Weights of a small contrastive audio-text model.
Model: 7.9M parameters, encoder activation swiglu, encoder num experts 16, encoder patch size [4, 4], encoder widths [48, 96, 192], text encoder norm layernorm, text encoder activation gelu, text encoder num experts 16.
Data: trained on struck, bounced, scraped and rolled objects made by modal synthesis, 78125 training examples, 31.3 epochs.
Rows from block 2 of the text encoder of a small contrastive audio-text model, named by matrix and row number. Rows with one number belong to one neuron. Each number is 128 + 32 x the weight over its row's rms, rounded and kept within 0 to 255. All counts start at 0.
After each neuron's rows are labels from the 100 texts, of 14976, where the neuron reaches its highest value: "fires on" is the input token at the peak. Only what is clearly more common there than usual is listed. The data: struck, bounced, scraped and rolled objects made by modal synthesis.
# fc1: MLP up (text_encoder.blocks.2.mlp.fc1.weight, 1152x192), inputs 0-191
# fc2: MLP down (text_encoder.blocks.2.mlp.fc2.weight, 192x1152, transposed), outputs 0-191

fc1.620 [127 125  99 115 133 128 115 142  84 145 122 131 126 155 181 112 200 121 153 182 234 111 137 135 164 181 100  85 162 118 133 113 130 105  94 191  92 163  87 148  94 113  87 186 121 193 119 141 144  61 109  91 179 136 112 133 125 108 171 123  99  85 171 144 148 139 101 113 117  77 102 102 127 135 166  51 124  85 142 132 161  73 177 158 158 132  91  85 121 173 149 114  98 133 101 126 231 100 178 166 152 148 107 135 134  85 146  89  78 147 111 145 141 117 143 129  65 139 137 139 142 192 142  91 123 103  99 146 139 186 134  73 197 161 126  99 122 148 108 128 170 151 114 147 103 133 156  88 131 218 166 118 110 140 110 139 144  67 133 160 123 148 139 135 171 170  93  98 130  97  84 138 106 132 137 133 108 161 150 107 125  83 165 141 104 150 123 139  96  86 142 121]
fc2.620 [101  78 114  85 111 123  73 237 125 134 139 104 143 185 205 117 152 122 141 109 116 134 124 143 112 178  73 100 153 124 150 107 151 139 108 145  71 221  63 131 112 113  98 162  77 153 149  77 111  74 163 138 138 160 122 121 147 134 149 125 111 141 169  55 167 148 101 127 112 100 166 100 175 136 149 123 139  88 133 154 227  91 134 195 135  93  62  84 103 144 136 146 107 110  64 107 130 110  97 167 143 138 132 157 134 122 208 103  96 157 142  81 102 121 143  90  46 139 155 123  97 140 106 101 142 132 132 176 135 202 156 104 185 124 131 123 108 166 137 106 160 123 119 160 135 100 131 135  84 173 129 157 135 138 157  96 151 128 103 145 118 129 171 121 169 126 105  92  86 123 106 150 108 124 139 123  69 142 163  89 155  84 141 118 134 108  95 129 115 100 110 114]
fires on: "contact"

fc1.0 [150 133  97 172 157  95 199  90  90 117  98 171 165  82 149 129 133 129  88 188 135 138 166 108 174 127  93 181 187  74 138 145 151 126 141 157 158 108 127 189 133 113 142 140 126 169 103 116  98  93 153  87 137  96 106 185 101 133 179 112  67 136 143 126 121 188 116 170 146 148 106  72  93 209 114 125 116 112 102 160 147  70 119 108 130 186 114 160 114 115 143 113  66  87 108 171 106 155 152  79  91 158 119 146 146  96  77 149  57 131 115 177  73 124 201 161 147 162  98 143 137 146 132 137 140 127 164 103  95  83 159 142 114 137 164 120 149 137 111 185 159  85 136 111  97 103 139  75 136 168  83 111  76 135 157 157 115  50 150 117 105 157 100  92 137 112 161 110 140 131  86 127 167 121 170 145 119 135 173 105 108  89 159 133 140 154 164 128 126 113 205  90]
fc2.0 [136 114  64 155 123 135 202 118 115 107  98 209 148 140 113 142 133 100 126 180  93 152 123  86 209  97 131 163 189 125 130 153 150  78 108 151 149  95  96 138 119  95 115 119 115 184 130 105 113  87 114 129 112  93 107 154 124  63 118 100  99 116 166 100 103 160 111 146 125 138  84  96  54 158 143 125  97 109  41 197 135 106 159 125 161 157 138 171 133  90 140 119  79 102  70 173 117 154 140 118  69 151 152 149 164 136  99 123  61 150 102 167  95 136 140 161 158  95  81 148 150 111  90 118 142 116 136 119 129 110 149 166  99 113 185 123 129 136 127 165 179 100 139  93 121 128 122  30 151 126  93 150 101 123  84 121 101  98 140 133  80 157 126 125 182 142 168 140 140 127 108 133 183 144 128 153 138 124 165  94  69  93 161 151 151 148 240 141 129 120 159 127]
fires on: "rubber"

fc1.400 [141 120 108 180 180 108 193  96  86 116 102 179 175  67 140 128 136 115  83 196 125 130 148 109 174 119 101 188 181  74 144 145 157 135 132 141 161 113 137 183 118 105 135 138 123 150 109 106  98 111 147 115 120 105  97 179 110 126 178 127  91 127 132 133 119 189  83 188 153 153 105  74  87 202 113 123 126 110 114 159 148  66 130 110 135 175 111 150 124 112 141 111  80  90 108 189  96 164 142  99  71 150 116 137 144  77  70 148  58 138 119 172  81 124 195 168 134 155  92 136 149 161 121 131 148 134 168  90  96  87 164 155 102 130 161 125 138 136 112 178 161  79 128 112  96 107 152  66 134 160  89 109  65 144 150 167 110  68 148 122 104 150 103  82 135 109 169 104 134 114  90 128 164 116 165 144 113 138 192  94 107  99 171 137 142 143 166 121 131 122 193  95]
fc2.400 [133 113  64 152 118 142 194 124 115 114  98 204 153 150 114 140 136  95 134 176  89 153 125  83 203 102 141 166 184 119 125 149 146  78 112 149 152 101  99 137 122 102 110 112 109 191 144 103 113  86 116 120 110  96 105 152 127  66 122 101 105 122 169  98  97 158 105 142 126 142  84 102  67 153 138 132  96 107  37 202 134 115 165 130 163 152 136 171 133  90 134 117  70 114  67 165 109 166 139 120  66 151 154 152 160 128 106 124  62 147 102 155  86 142 133 158 164  93  86 151 151  95  93 120 140 113 125 124 129 116 154 164 101 112 193 122 128 142 135 163 171 102 136  89 120 125 118  34 141 119  95 157 105 124  92 110  93  98 141 134  83 159 135 122 187 144 170 135 141 124 113 135 187 147 136 149 149 123 159  89  75  91 163 149 145 148 248 145 130 118 157 121]
fires on: "rubber"

fc1.379 [140 119 119 144 192 132 172 101  67 110 132 126 132 111 165  98 119 143  98 158 142 118 153 139  72 145  93  61 136  71 130  73 122 141 147 169 166 116 154 120 132 132 121 118 107 156 189 192 142 111 113 106 113 107 135 190  99 121 192 146 155 138 120 195  90 128 126 163 139 116 138  79  96 143  84 129 122 115 128 174 150  80 158 121 127 127  81 112  82  98 146 127 137  43 109 183  98 178 169  81 126 101 114 130 143  98 136 161  82 135 113 181  80 135 126 123 124 120 118 158 112 136 132 142 178 159 106  52 157 144  98  90 120 176 111 136 159 127 123 134 139 101 154 166  76 135 101  68 109 184  96  87 115 171 167 156 154  85 186 187 125 159 110 105 129  63 127  54 148  59 134 129 146 127 200 119  96 149 174 113 132 124 157 143 103 168 196 128 134 127 104 161]
fc2.379 [110  94  79 149 129 131 154 116  75  97 170 124 132 149 135 145 109 117 126 159 113 170 134 100 155 125  92 123 144 108 105 117 158 110 119 156 210 118 143  87 134 160 104 109 102 156 155 160 145 139 130 163 101 119 144 148 126  72 166 115  89 123 163 163  90  98 128 154 134 143 129  92  84 127  98 100  70 114  56 220 131  83 151 117 120 127 126 138 128  61 152 111 127  88  71 197 113 216 195  82 135  87 100 156 181 118 157 134  63 204  52 191 138 138 123  93 157 118  96 181 121 127 151 136 140 123  88  44 104 113  91  83  92 160 131 139 178 114  98 129 166 114 110 100  84 160 117  79  99 181 117 110 118 156 136 145 107 119 129 160 108 172 129 144 133 115 127 106 179 118 121  99 170 124 130  86 114 128 176 116 113 109 137 138 149 136 196 173 163 100 121 152]
fires on: "rubber"

fc1.362 [156 154  97 145 198 135 208 130 109 126  66 168 171  82 131 145 171 139 109 157 134 126 143 136 151 108  89 142 200  76 134 139 122 142 161 174 153 135 144 186 160 104 161 138 114 166 121 105 105 106 141  80 105  92 117 138 111 114 163 125  91 137 135 124 121 194 115 139 119  95 126  48  99 192 134 121 113  98  97 151 167  93 145 124 132 189  84 162 118 100 118 124  71  81 117 163  97 146 148 109  91 161 111 138 155  62  79 134  85 119 125 134  67 140 175 181 141 134 120 148 142 151 120 123 141 124 132 130 138 120 154 153 131 130 183  95 138 120 138 209 168  75 138 109 108  92 119  68 126 154  71 133  46 125 135 157 118  59 169  95 101 161 120  72 132  98 168 103 108 136 124 135 187 128 159 152 128 121 173 116 104 120 181 128 128 193 174 140 155 106 184  85]
fc2.362 [130 112  61 168 121 141 190 121 127 119 111 198 154 146 108 132 129  87 138 192  90 153 128  93 220 106 151 167 176 118 122 147 146  72 100 152 161 102 106 123 120  96 101 103 104 187 139 124 109  81 123 125 124  88  97 141 126  65 133  97 109 122 163  89  86 148 109 139 128 153  67 101  76 155 127 117 102 130  42 210 125 109 166 124 170 160 135 176 141  90 142 104  69 117  69 148 118 171 138 112  64 156 151 159 159 120 105 123  64 149  91 152 106 149 140 146 156 110  80 148 152 111 108 118 135 102 128  96 131 115 149 155  99 112 184 130 137 128 111 152 173 113 133  86 114 145 120  36 139 126  83 154 102 120 106 111  89 100 122 154  79 154 147 122 186 162 160 140 152 129 114 135 178 143 125 148 157 129 163  86  71 100 149 148 142 153 226 151 121 123 159 132]
fires on: "rubber"

fc1.572 [172 123 197 169 165  79 151  68 130 126  87 175 162 135 115 125 132 119  83 133 129 138 140 168  99 122 103 144 102  87 161 136 122  73 144 132 150 119  88 121 106  83 133 105 185 131 142 114 123 153 138 138 121 155 120 198 117 175 129 129 100 103 146 179  93 117 109 176 200 115 102 182  88 144 147 133 148 117 120 175  82 142 129 123 137 109 188 159 160  99 118 106 120 152 175 171 106 180 103 118  70 155 188 114  76  91 109 176 135 101 141 137 153 130 182 143 149 144  82 141 184 144  82 104 193 189 102  70 116 103  74 121 118 143 156 129 115 139  44  93 126 100  91 149  85 118 143 134 135 110 142  97 120 146 109 196 167 163  99 154  92 158 159 155 126 119  65 100  90 138 114 131 158 121 136 156 153 161 106  52 147 130 106 131 159  73 210 125 110 155  99 121]
fc2.572 [129 116 163 119 150 124 152  47 140 113  81 144 155 153  91 112  90 129 110 113  93 111  91 141 113 129 119 144  76 112 159 160 104 143 140  74 153 116 148 132 131 113 111  69 194 126 171 121 123 146 146 116  85 137 109 149 152 142 152 136 113 167 103 147  60 107 103 198 174 132 138 156  75 110 134 216 119 137  82 131  96 145 121 133 155 113 131 149 147  68  93 128 115 132 217 129 109 180 131 122  93 112 136 123  72  97  83 213 166  97 130 123 183 118 140 135 200 142 131 119 170 131 113 132 150 169  75 100  93  39 138 138 106 183 168 182 145 135 111 133 121 106 106 127 156 129 129 171 101  41 110 106 167 130 121 156 148 170 102 119 122 150 133 183 116 112 115 109  74 145 109 115 181 120 104 113 176 136  47 111 155  98 130 108 147 128 202 107 130 173  99 135]
fires on: "contact"; "wood"; "medium"; "plate"

fc1.661 [125 118 163 148 135  75 197  48 137 129 101 180 142 151 124 122 149 139 114 147 114 151 155 115 139 128 140 148 111 107 201 122 109  74 136 117 144 102  63 142 108  82 145 119 203 119 106 109 137 115 117 108 130 117 121 172 124 140 110 105 125 107 157 134  89 117  91 155 167 130  47 130  87 182 135 111 133 135 123 179  89 153 148 136 150 171 183 161 116  98 137 120 109 121 158 193 110 141 115 128  57 133 219 117  96 110 104 177  87  80 110 141 124 172 172 148 164 133  57 166 145 106  43 112 177 142 107  81 122 109 105 125 109 123 158 147 131 172 109 116 138 106 144 168 137 108 123 110 151  88 112 168 127  73  68 132 157 158 137 154  64 109 171 135 158 106 106  82  80 106 174 160 169 128 103 165 138 144 121  87 117 108 136 134 159 113 222 161  75 122  93 150]
fc2.661 [133 109 128 129 142 122 109  75 131 120 105 123 176 135  94 104  71 110  79 103 107 100  83 146  84 147 100 131  63 125 147 167 122 136 146  66 144 135 130 137 122 138  84  91 161 108 188 111 103 172 121 124  97 150 123 155 143 148 171 147 143 185  99 155  63  84 109 187 179 113 172 160  98 111 148 188 138 137 116 135 113 129 112 147 126 108 135 138 149  83 110 123 120 143 209 129 124 162 147 132  88 128 127 123  64  99  88 227 140  98 154 115 201 120 130 159 168 151 159  99 172 165 128 145 139 202  85  94 100  63 143 140 123 183 117 152 120 135 118 114 128 107 121 117 147 139 140 152  95  62 117  84 155 136 135 195 177 138 109 125 136 166 113 186 119 111  82  91 110 134  73  83 179 119 109 123 146 174  48 135 159  96 107  88 133 126 182  85 119 184 115 115]
fires on: "contact"

fc1.577 [152 108  80 105 110 142 107 145 126 145 149  94 124 160 185  62 154 102 171 165 188 142  99 132 202 161 153 108 135 159 123 135 140 118  62 180 120 139  85 140  67 136  79 168 109 170 120 146 134  35 151  73 164 132  95 129 144 130 175 126 112  58 144 121 169 163 144  89 125 108 116  89 157 111 137  37 107 100 122 137 137  98 175 141 148 130  86  71 111 181 130 112 143 167  78 111 209 105 159 152 160 129  80 147 155 121 127  75  93 175 122 131 131  96 120 116  80 123 141 137 109 177 158  77 108  83 133 158 111 184 141 113 196 131 102 109 140 137 104 117 166 168 131 141 128 127 164 108 128 231 150 156 125 124 133 113 136  64 105 143 141 133 152 105 129 183  84 111 147  86  80 130 111 134 117 134  96 120 161 123 124 135 151 154  94 142 106 159  99  91 143  93]
fc2.577 [105  82 117  99 112 130  76 234 126 125 154  92 123 176 217 101 157 118 154 113 117 137 142 138 110 180  84 101 150 133 151  96 160 143 104 158  89 212  63 123 109 126 115 163  75 149 140  92 116  79 187 129 145 158 118 117 148 126 154 143  93 148 164  66 164 136 112 101 108 118 153  90 185 131 124 105 133  89 131 154 203  95 152 187 140  85  54  79  97 156 133 143 129 115  67  94 127 112 108 153 159 137 122 166 145 113 214  81 100 169 134 100  93 112 148  79  65 122 153 123 101 141 134  94 138 122 128 177 129 211 151  90 188 127 125 115 119 157 120  94 160 145 110 174 120 113 121 135  86 181 145 159 130 120 167  81 122 125  98 152 124 122 177 121 151 140  98  97 101 130 104 159 116 131 139 108  77 121 160  90 147 107 123 138 118 126  81 150 122  99 112 104]
fires on: "contact"